Weights of a small encoder-decoder image transcriber.
Model: 13.8M parameters, 32-pixel images, encoder arch preact_resnet, encoder norm batchnorm, encoder activation relu, encoder depths [2, 2, 3, 2], encoder widths [64, 96, 144, 208], decoder width 320, decoder norm layernorm, decoder activation gelu.
Training: muon at rate 0.0086, 6000 steps, batches of 256.
Data: trained on analogue clock faces, 195000 training examples, 7.9 epochs.
Rows from block 4 of the image encoder of a small encoder-decoder image transcriber, named by matrix and row number. Rows with one number belong to one channel. Each number is 128 + 32 x the weight over its row's rms, rounded and kept within 0 to 255. All counts start at 0. Numbers have three digits each.
Before each channel's rows are labels from the 100 images, of 14848, where the channel reaches its highest value: "top examples" is what is common among them. Only what is clearly more common there than usual is listed. The data: analogue clock faces.
# convs0: first 3x3 conv, stride 2 (encoder.blocks.4.convs.0.weight, 144x96x3x3, each kernel summed), inputs 0-47
# convs1: second 3x3 conv (encoder.blocks.4.convs.1.weight, 144x144x3x3, transposed, each kernel summed), outputs 0-47

top examples: ticks; minute hand past 11; minutes: 55 to 59; minute hand past 7
convs0.98:186104180119141077172170090118096122094084214146143158166137145136031141143121155190112165161121152144093143125085136141105200142138125172118154
convs1.98:093157075128250077080090074110139108094079108080156153158098089107103156118107108174097120114104068151173152108192071143157144070157068108124072

top examples: minute hand past 4; minutes: 20 to 24
convs0.101:130138149104141103149193129111169147129125102172097098172178085188148092077151137084129128058077149134067160124105131147085128138088176053129194
convs1.101:133105089108095121152123099116172170117107123085081118094143122111138100142120113115163150144130105100132136087108111214101125107129159107146141

top examples: minute hand past 4; minutes: 20 to 24
convs0.111:106190136145102115060135149149090067120159094098135112101107119073122164126136137107190127136104114097181120104136086192128125124164135122073173
convs1.111:133122149061068135140119075138144105104100103089118122081123136099133130089130097113120121081150152146067100145105128098081153146112091196080136

top examples: minute hand past 5; minutes: 25 to 29; minute hand past 4; minutes: 20 to 24
convs0.118:196200103147124119085104072169115104122132096069104156107116127149125101102171171099176183133221106121083107061122119122174121131161144127174109
convs1.118:039104135073114144155113170169119116141166115136149132100118060151123138173064122105106130111163195102129183171102120098147066186124169113126114

top examples: minute hand past 7; minutes: 35 to 39
convs0.2:189069177108124107144141154139125121108151215101153129146119121108104086191117131132127119115146136105098090142180115090105116100136117171088133
convs1.2:123170138094163042080125104112102097133130101151114147159114130104096154111157138182070120083063062091139127149152170184134130160127108085162134

top examples: minute hand past 12; minutes: 0 to 4
convs0.53:140105127077150131158137164150099119118200099112155135131145144122125203109107137119170181109147138233156159069093178139136157122127102112086126
convs1.53:204124171112139186040154158151110109116089088111151154120107198183092138134107078142123099131135106171092215138125161145090157121108137089080150

top examples: minute hand past 1; minutes: 5 to 9; minute hand past 8; minutes: 40 to 44
convs0.84:098138105167180095180137112053149130117141118120098076148117192100172136085142133162152136136130125163134098084090106117149209110136216138152150
convs1.84:171111118195112121201172079136114088148137070087128123096124110123103099150128125125126127139104047175111136119142074100155101115078102112134143

top examples: minute hand past 11; minutes: 55 to 59
convs0.79:111078155087123101082091166160105127178118127128177126115140090138137102101098162182161102134200151158203144133132128172101081182159130160047179
convs1.79:107117110057098159081089106114102115115135197146098081136129147186097130069142112111144119082118141129132154071077164166109084147158123131114111

top examples: minute hand past 7; minutes: 35 to 39; minute hand past 6; minutes: 30 to 34
convs0.117:134184171085097103054105124170112175148082160152098101116151071156139115146173097171077199156177133123167100150115085108128195141106123177126154
convs1.117:126089134205192073138095174144068102118097159135091087185105112103116132136102124106143154097095156132120158118113127080163086144129132128171098

top examples: minute hand past 3; minutes: 15 to 19; minute hand past 2; minutes: 10 to 14
convs0.51:154162122078079213095112122113140167140140091101109163093179122180111132205133095141209138159135046098065153097107145084139198119106143174109104
convs1.51:095116069147209087136142168194126081116159141099137162090111130177125104084070105139063145159146151158126140119144144063196147103092137116089082

top examples: minute hand past 8; minutes: 40 to 44
convs0.23:220139114085129175141119082092125111127139189120109152120112126134121154124120213117151172130162076098117139094140116134229148125102105110096105
convs1.23:111056103140148125130155173080135151134105120134152119112126106118144103188151158153123090168142140091162093126173140097081126117148138134158132

top examples: minute hand past 11; minutes: 55 to 59
convs0.130:109105149059122147064137145112139188150145064121082113117091100125158121115141135118193100114206176152121141090073123160117139167120147135115130
convs1.130:086111130110182153156191173115122093096123178111106140081075144143099117102109117144129155098126136108127189139094157115077153198114131130091146

top examples: minute hand past 10; minutes: 50 to 54
convs0.27:060125121124160136176157120149185071149189152142178103139081118155084109115122103147095105064122140137093186128159122157117120142109142101164135
convs1.27:124166039126081102109147188101116108089110163154162128177177119146112130115162107117178082150106149118097148075108118154142163098128138113128121

top examples: four ticks; minute hand past 2; minutes: 10 to 14
convs0.54:113110094134121127176114150148060139119139110072127127130127162103144167071134110162203117095085086231104108134072114112163115149077117134103176
convs1.54:154161154174094102078161130100175115121099147085144090095138169157099114045141139182155114154179143061132139127181133175112119111132129181123140

top examples: minute hand past 7; minutes: 35 to 39
convs0.139:111183110117138063159116143153143082111173119146146138088138123101196091119195138107180153104145112138115114106146153110090096132134105146100098
convs1.139:140110138156102137123101154121066123157129127105132120143144115152095125163102173114146136140090123124143113114149164063109077159158177105169103

top examples: hour 1; hour 2
convs0.119:142128156133140086148140199108136118125141061128099071101097136084155054206170138150182085129121093130125119112137150074176156152117157146097145
convs1.119:081121156147116102240168119130113149130119163115082133101145158169155144159124155122107089117064102151098133118150172061168118161093123133106133

top examples: four ticks; hour 9
convs0.69:087073148122128116098130206134110077103079099125108140142137122090096113255114101121116120138150140139139117191163145077148101068099142129141126
convs1.69:086136167092104157198127172134081106112123162138128172166157160144189119120089154102115062099123144088160098175097242122169125126120122108100131

top examples: minute hand past 6; minutes: 30 to 34; minute hand past 12; minutes: 0 to 4
convs0.13:146134072151120112214162118128086142106186115108085120070096156204139121114119087099106124129162178152131135145113113125147122110152130120137082
convs1.13:064134127144065202132154118128138171150114044131178102102131144116091123149076122087096130109109124114123114147089109106155093139104127109160124

top examples: minute hand past 4; minutes: 20 to 24
convs0.134:135109126139119171111128119195142084116102068085089167146115107122119191108119131160087191165124099153163147119096156111165126142144102097181106
convs1.134:107123125119154174077118172149114086133112108148144121106110123152137099106077157136084091140138193175153154098146149111124111149132146084022102

top examples: minute hand past 2; minutes: 10 to 14; minute hand past 3; minutes: 15 to 19
convs0.81:119215154082097104115173100110109173148085144144175142162150081160145099075135139116119121121153212145160144100130125138136141199142090103090197
convs1.81:101140106134140069126123083116116147107093070140105074135123109064107105135158158104146150142124131096128121096127089142086074113165117098127099

top examples: minute hand past 11; minutes: 55 to 59
convs0.113:162149177082162140134111102085146106133127125126147104086153179085171137114172150173074165141121157112118141123144040186127152154108091196139193
convs1.113:136090111178118094106156098069084122085148202121101117123084130130137118119171129129169136108082117070091077081139131060119135107112065165164066

top examples: minute hand past 11; minutes: 55 to 59; minute hand past 6; minutes: 30 to 34
convs0.32:216118141151182204195090128110171113104144162153139113109110152204087136095129121188103093117132093113115112101124068130134152118143123151136069
convs1.32:121135131125132130127132098115082177153110129093133162086118131139100080116142150134109110165082125187134044166138057099211148108088120057179104

top examples: minute hand past 6; minutes: 30 to 34; minute hand past 12; minutes: 0 to 4
convs0.56:134143192108152177088110110117157135138093124087116113169111115107078085058086132153127150165167110193161136109117113132168145143185094148142139
convs1.56:111154143119133126151115161084126059099085079116120111126085060084142122132135171131067095120156171119086135099126092084179105116069142127107149

top examples: minute hand past 9; minutes: 45 to 49
convs0.71:116141160128205129126123146149111148109121122095066125134081165162144107169152095045104163116180115150113123122167099085084141123080082143057100
convs1.71:086150145144073142146221142112099115135091165119126168115114102109129132147193113146164053128132109130122095141129133090195077161090128105155178

top examples: minute hand past 4; minutes: 20 to 24
convs0.70:133139129108142085172124107102059125114220128124066114122133198096125191157154167119150140146115109171160116068100124149140144148114111174126095
convs1.70:100131156116132159117160114127130135144113130100132054061124167098110113085096113149137098120150117144099117103157125078088167087076139096054113

top examples: minute hand past 3; minutes: 15 to 19
convs0.86:213150127128119140159133117105174115098179228150159127111082125062116149115112164157127152148173126105127153084091116086161181067118139145126117
convs1.86:149113107165178052124130138127116107099122054104144119170102115130096098131119105155085098174089100111130058121167106150178152091084051105154113

top examples: minute hand past 8; minutes: 40 to 44
convs0.45:168116142135148102198103170089138126112102105124133131098123157199111102178090162114120111080191157120057121130154193102177099105096095096120127
convs1.45:126132134080152151141132140128100156109098068195148159188145123113119165159098159134117116153123093147150124119154162099156129122137144119138147

top examples: minute hand past 9; minutes: 45 to 49; minute hand past 5; minutes: 25 to 29
convs0.59:141191117152126115132186070130115087081184173084087151158085166109095112111193150085135156085132105140128109127130118134129089063147170130107079
convs1.59:191116203126091088083101162128147176146138099122121143113087136096114136143096102145154112095125125096076099154142141138091116132118146076198121

top examples: minute hand past 1; minutes: 5 to 9; minute hand past 6; minutes: 30 to 34
convs0.92:139093145116181112114131129121119096137069159192171171101132131159116139157143181098078104101090178142138129116177138137147119167119059109079136
convs1.92:127115105070120144121092071100108146085118188095135079110137124111127180086167165135148101118134155074178147057152171102043129118143112118166114

top examples: minute hand past 12; minutes: 0 to 4; minute hand past 4; minutes: 20 to 24
convs0.115:130200169101163029174183098056139132127152190133122082105135126150125157111145142111131160091123169109108146107153092174105136094142149163159165
convs1.115:129114144116094139111140140143163157146075108082134117140115124112106133139099128128118131133065110079111090114153101092118058091145099118239088

top examples: minute hand past 2; minutes: 10 to 14; minute hand past 3; minutes: 15 to 19
convs0.30:117140132175084207131122123091156165152140123150123063097157184099155075138130133104131131150136098137130086084099094141122133130105187175110133
convs1.30:098119199137084134161084133117129125091184090165118174120099106115159145107142143091116152100141066107145115121151059151174169150150151159101143

top examples: minute hand past 5; minutes: 25 to 29
convs0.95:125099089171142143145141120144136133144114080120084168165172150138163137155089180164088112140148186126119148130118122108159097186131224136107098
convs1.95:142111111074154127134133143088123114159146150106142133094138106131133115127167122145153119144208114156117130142081146191134130143087157119082170

top examples: minute hand past 6; minutes: 30 to 34; minute hand past 7; minutes: 35 to 39
convs0.82:147141178137116133109127128110139142110184141174107132119138103127076160140135092146146134152152131109080087076110044123177122073098113148108196
convs1.82:117109172129132107160148149116094098095138144135136086131092115116121150151064129150111138124133162098079140123137082088147079113130070143164097

top examples: minute hand past 4; minutes: 20 to 24
convs0.85:154124103148152139165101172130149094132199108132143108088128113098136177147112166187121150153142134144107129117101128096170108094143096097119090
convs1.85:114140113110184146149132153148099120164143111137178155118131124162161089144134137113113065178159088132106097057158140082077088122120132129057094

top examples: minute hand past 11; minutes: 55 to 59
convs0.19:156107126122123121072088117213125155137097134092087145186166086124131172201119089134154205129176109113145116106125121166092134144131150113142172
convs1.19:163090137148176156109101121168080074135101153159117110169136112125110112084086107154115154129097120116126242197069143202184133200135136118078157

top examples: minute hand past 1; minutes: 5 to 9
convs0.4:147181103057124122095143143089083124157144135132112131135130175116122117132199113153238108130110121121151104125119169123131130168108152137106146
convs1.4:163080130131174086152161145142128120121146149148115082063154159123102094102147118156137160110165112105087203180152158070091111131138089177125138

top examples: minute hand past 2; minutes: 10 to 14
convs0.22:179110189148182137154107115155154070128143138090200212106117136141130135119114104147202096118109148191105101114128130133122121142101112100057122
convs1.22:137173127115123150065106080116101142152131153106157114165136144140093116155113134109174108136121121125122130149112114158104120164151107069158143

top examples: minute hand past 10; minutes: 50 to 54
convs0.121:144194159155229099124134098114160104123120117108146142104117166163083127102133147116187112096188106133160133118132079158157118124141168063111095
convs1.121:125169186124022143149144133126127173163098173153101089126132092100078103110103158076147125131112150148142106150142106133085056175141138088194131

top examples: minute hand past 2; minutes: 10 to 14
convs0.74:171115100133158133129167108086156116129121110083119158098173139157189084131091153146129133159068042103181121121134134144110123150147223111188113
convs1.74:099110101158070128141093102092161203147069096113101139099108134128106097117158081146119150104109088132172143164100102168157147175154140162156169

top examples: minute hand past 5; minutes: 25 to 29
convs0.78:128101097149163077236141160141114126159111110177118113100108151138129189107204172117135137129166136169110134145077153139169108177153064113152091
convs1.78:110151124116155170125146150201102131177071133100124108084112117163101140117157160131148084137160119147177126086152150113107148135102195087111115

top examples: minute hand past 6; minutes: 30 to 34
convs0.8:171121129089083131141149076157162096138091131112141183104088154118091090133103113189116112141092105104155118178105120115140193068107170170145135
convs1.8:163120127147201102080109135170098097140178124139152131165142095128131090149113125130133112185168193172082118194120133150108170091106067110099094

top examples: minute hand past 6; minutes: 30 to 34; minute hand past 2; minutes: 10 to 14
convs0.122:112148079170123181161167125108102133106128082125058133121139206159129174084100121175116143101147174160183137125096088137133206114098204123119106
convs1.122:154199130176056102188114106126136071135142067092191124117118074153160124125129114055098145102083095156159072115091077158157144108107134106135140

top examples: minute hand past 10; minutes: 50 to 54; four ticks
convs0.132:131126093096071193106142158124143127182125117180134155149136128147033101090058084181091100140136106160182120095092137106106155109132180197129160
convs1.132:151130103123159146131108166096157042109179096082168153103123073137142095137126167156129141131096110146092090116099117105130176128134123157129121

top examples: minute hand past 11; minutes: 55 to 59
convs0.57:085060174129196150202155126130175130130101130205150098096099134104124137093111135125116133148085125156129116141083128085156126122119088153144195
convs1.57:130146076131146135132106050071117150102183163101120121101139176146106098104150153107126098130103097231121080047109102090081168127144090177132119

top examples: minute hand past 11; minutes: 55 to 59; four ticks
convs0.99:173128161096095126079143184189106140137154114119091142127087121068158093179127107083106129113216163141123163142136184189155081143138093111116106
convs1.99:106129103078089172148164176131117093124057180103088150112129166119106172125119102091154164067117128111102139169095159149064102127156143163150130

top examples: minute hand past 2; minutes: 10 to 14; minute hand past 6; minutes: 30 to 34
convs0.11:134206135058102131101117108132191149163098082123157118156142089142103109064100107132107121120137150157166173136086039107090166137140155120106117
convs1.11:106140114172121104168120104174106106111123121122104091123182133103158055122162167080114126133063182125116119145037095086185088170105155087127114

top examples: minute hand past 11; minutes: 55 to 59; minute hand past 2; minutes: 10 to 14
convs0.61:114113141167176103104115111151143124157143071087171092100175078107183160099143131121118165133141112156171083102167077111157101111117156096130162
convs1.61:107112146129045169142088107096141134142138159111102095099091135149094065098101155091096161168150171141134199115106109105129087163127170137119121

top examples: minute hand past 9; minutes: 45 to 49; minute hand past 10; minutes: 50 to 54
convs0.89:117135107102036113131173130168159154106140106151097141115137107132095117153130122125159120143180102111124111091112113111113121106138133104166247
convs1.89:150103093122149105112055203108130071156152098184124107153128128140096156130088115169104186108155171093107122129130117153089099106180127128146107

top examples: minute hand past 7; minutes: 35 to 39
convs0.3:156124139136075132113160150163112079120105192124167163113112181144162126168094113109111107117089136131086140104179118200105143137119152096121231
convs1.3:101151072078149097110092070151115114073124169149117080196136105094139115101078114140140126148068108083162101160134131197155170118129125116097121

top examples: minute hand past 11; minutes: 55 to 59; hour 10
convs0.49:102151143126202140110100196092092124160091123124134076124125105098104117255100123133125091092126102137156070122135105095166107107102097135098140
convs1.49:104097142118114139212136098105111150131083180133081198112138186079154119138098114134132082127108136153141156133080142067096112156132136150127130

top examples: minute hand past 5; minutes: 25 to 29
convs0.31:170138140118163130138070147164156153099127082121135142188107127158126173136114073114118120127099086111090137175129102118063134101103206103140074
convs1.31:148124118127089103119079108123108137124079145136132121148144117116199113131092179107123155186080125121108114209076127136128064119127122086168183

top examples: minute hand past 3; minutes: 15 to 19
convs0.136:186185054173118131116138102115135112097147115121081139063083144150174109137207167108186141145111096135111107098113148088177150147145147163150123
convs1.136:139146142158069167147141193141135193146113105119155096078085100116116124165115167058105147176143159120087093104165125075080149137091121099130093

top examples: minute hand past 9; minutes: 45 to 49; minute hand past 8; minutes: 40 to 44
convs0.41:141112114127098146147124145149119139114243181100110137073094156155158103111096128111146136119167126110101116119125137136215176127148121107110097
convs1.41:135146110159104150133160119068134135141160075139127088112089134085129123144124141183124105104126084086112085149180166110114151092114120130167149

top examples: minute hand past 2; minutes: 10 to 14; minute hand past 10; minutes: 50 to 54
convs0.96:175169127114137240126098111109209146156114109118114184131108168100092117127087084152144085141135096107109115106105104104171157119102150133117069
convs1.96:168133082107169096091120154117113108119134087094131134142142112113148083119112174096137062136188166178117093162116149088097122112122102080144120

top examples: minute hand past 10; minutes: 50 to 54
convs0.126:111167171148146064124154122103176111103119115168135120106111119167128099103110121106121118089162153064081116134160058172121125107134146097163096
convs1.126:124100132163094092094095086112102170175074158137120127149167118122073113122136168119129150108063127104115090140138147089071070097142112115184151

top examples: minute hand past 10; minutes: 50 to 54; four ticks
convs0.60:119138139114122137095182112143070147099104133171113159143180127186093173107097165128125163084171172176125149104165158140088100160138119081140223
convs1.60:154142092094097122094083096120135112096102089118139137142096104145107172145116058133112160151124108090178086094073127179140116147163147092135135

top examples: minute hand past 6; minutes: 30 to 34; minute hand past 1; minutes: 5 to 9
convs0.42:144169134079095121118118105087138108115090156146216134063118127120154050093165122096169116125174113147074091121126116162170116148110096076052172
convs1.42:120144122103111153104099145118095215151112096167129119117128155116102130093166204123135133155131182090154171122165127071097128177185190101188123

top examples: minute hand past 7; minutes: 35 to 39; minute hand past 6; minutes: 30 to 34
convs0.46:074133180102124103129151108062151150171150110156137083096158137109184162123152150150165130128104118094127103102079049097130167109141090132127139
convs1.46:082081085188078153159097098110116145135100135151112141127078165181067088108057131066121119094141164121109115067167181086129103123164136173123081

top examples: four ticks; minute hand past 4; minutes: 20 to 24
convs0.88:121097162119112117122159237109098148099090160156153150114128083187118132175121139148171100135143114134137091138107189166124113111131106108139194
convs1.88:040117135102173095166157094082106169143113113121147095112133137160132176138088141121091126093095104094121117128131095122108168086143087150099099

top examples: minute hand past 3; minutes: 15 to 19; minute hand past 2; minutes: 10 to 14
convs0.62:204127132117138116157164127108126100102135204086102136110130204129114174132117215082151130107105131083073139073121107137116117149082139080095117
convs1.62:179126149085141106111097095135197209133090123090149102097130132115113156143112121152076128133123105139190070141161152232105152060156089127095091

top examples: minute hand past 8; minutes: 40 to 44
convs0.110:148138138109138113144136154142109112122107083086103167148137139124150139115090179078101066094079156060061107139112163138147045166093161076134159
convs1.110:153114122110118124175183077140143180119117116095165136145128097104219152145164108129125163106184082121105110169113124168098099129169131125156155

top examples: minute hand past 9; minutes: 45 to 49; minute hand past 1; minutes: 5 to 9
convs0.77:100163091134160152136088130154109158132121165167091101114144102089132097213109108119118142112150163201132123115137156112170185153111173180127110
convs1.77:122183104173128102144183128184066064126127103133127149100122124114113079109147153139151105118099092179094149099104161106121125163131116125130122

top examples: minute hand past 3; minutes: 15 to 19; minute hand past 8; minutes: 40 to 44
convs0.44:197141091111063128145162107079124120119097230140090154124103138084122116141157200087105174093151176134063091098111142112127137159130086071157119
convs1.44:126061117103183129074129199106123151112107079126157113134087104124108154157138136170170157146097132053137102060171108131093122096209123111103101

top examples: ticks; minute hand past 6; minutes: 30 to 34
convs0.103:115141154090184160130124131105119127132116141147141132165118126125149132121131119149117164174138064183171127120087186108124143177150226137133167
convs1.103:102143104191160107136132141140129027101144101107116151112110090140191092114130144110108117139110087156071120105117105049126144124111094080038125

top examples: minute hand past 11; minutes: 55 to 59
convs0.120:092126119127156143144147116139142104137169120152143084110140124121169169096111093174128108130120153096164110119144052123144099181120111101102161
convs1.120:093164133102068119188143061103144115123162148093138116071154130106128069077139077048098111165168119123092086122092115123060131114111126151119116

top examples: hour 1; minute hand past 2; minutes: 10 to 14
convs0.68:184109088156121094155121162121138124111149126099152139102138207135149105156164169136206098153096127126116171100157102116160112153101156069117107
convs1.68:124094157103133137232167122129182165141135127152094088111151170124167159101079137170101151131160147112147135125114109196090116102135120127073085

top examples: minute hand past 10; minutes: 50 to 54; minute hand past 11; minutes: 55 to 59
convs0.114:115141149109130163115200142155101094128109162146088169172147177056146129089155108169123165100098070141101092122109127106092133091117152139115244
convs1.114:197100104109133092135136101140135102048218150097117115115112130134102135085118074176116152134193130105138132143134139150068117135107093131106114

top examples: minute hand past 2; minutes: 10 to 14; hour 5
convs0.93:147107167108114119109129172095153161145098103059111151124209138105193081168117092140086094147124105118084089163131104131100140121119180156170187
convs1.93:145103152072143145197069127088165153104129120123106161125148116108158113097161069139133135131116094082154130136070108120097166163133112118141148

top examples: minute hand past 10; minutes: 50 to 54
convs0.17:119122118146160227134160112111169130169126115175119118098144155111091123149122087111134072159092134138177130070071089102110155128129130195102156
convs1.17:140183131160103099122117058146179124078119200101155103124158129115160105116148146121149118146102124178128057137139061073138193106088108178135113

top examples: minute hand past 7; minutes: 35 to 39
convs0.64:126142132159179119134078106088098174120080138211139109108162129139160096083191196131105161110179135129140128185095106095142110157106106118104119
convs1.64:126088117124107116146126123098098166161094151165093112068097134178107112083166158100118117173149095109169103075136057130071077157163147090171115

top examples: minute hand past 4; minutes: 20 to 24
convs0.39:155093137118138168088152172141142128131093105100102164138128102117101174109121120228131140204151104126131115149111164132178147151127142098096172
convs1.39:150083114074183139079110152139120078122138148122109091123124130190132121076135104133153116188215219133100135169121134135101131157116100107065118

top examples: minute hand past 11; minutes: 55 to 59; minute hand past 4; minutes: 20 to 24
convs0.66:061171179112146151123129123100109070135123151130200152150136102148129119100106140110164131095126137219117113140137222182091103124174101070091177
convs1.66:131099119133107097077100089127111151106126132128110085150095134144141105121133101118139115109090065075103143121107162130148094084169079157160121

top examples: minute hand past 10; minutes: 50 to 54; minute hand past 4; hour 10
convs0.26:162113102137201185156153119151118120085111099182111140101140163139086175099128111138054095051095139119172097167096111103121131103117131187132119
convs1.26:165149155155105138070123074091153111107162104143190173137149158112104182121156141093160148118127090174110083134153095157117171114154141148115134

top examples: four ticks; minute hand past 4; minutes: 20 to 24; hour 12
convs0.141:157126151113127140138170126148095092126139143104123154106131235076141140167103113137227082099075133147138126106122091136148102114091131166106105
convs1.141:135143166121122114166111052095167156113149122136139062099145138095115131078074141140071170137154119141135094156124130190077173101158107163069096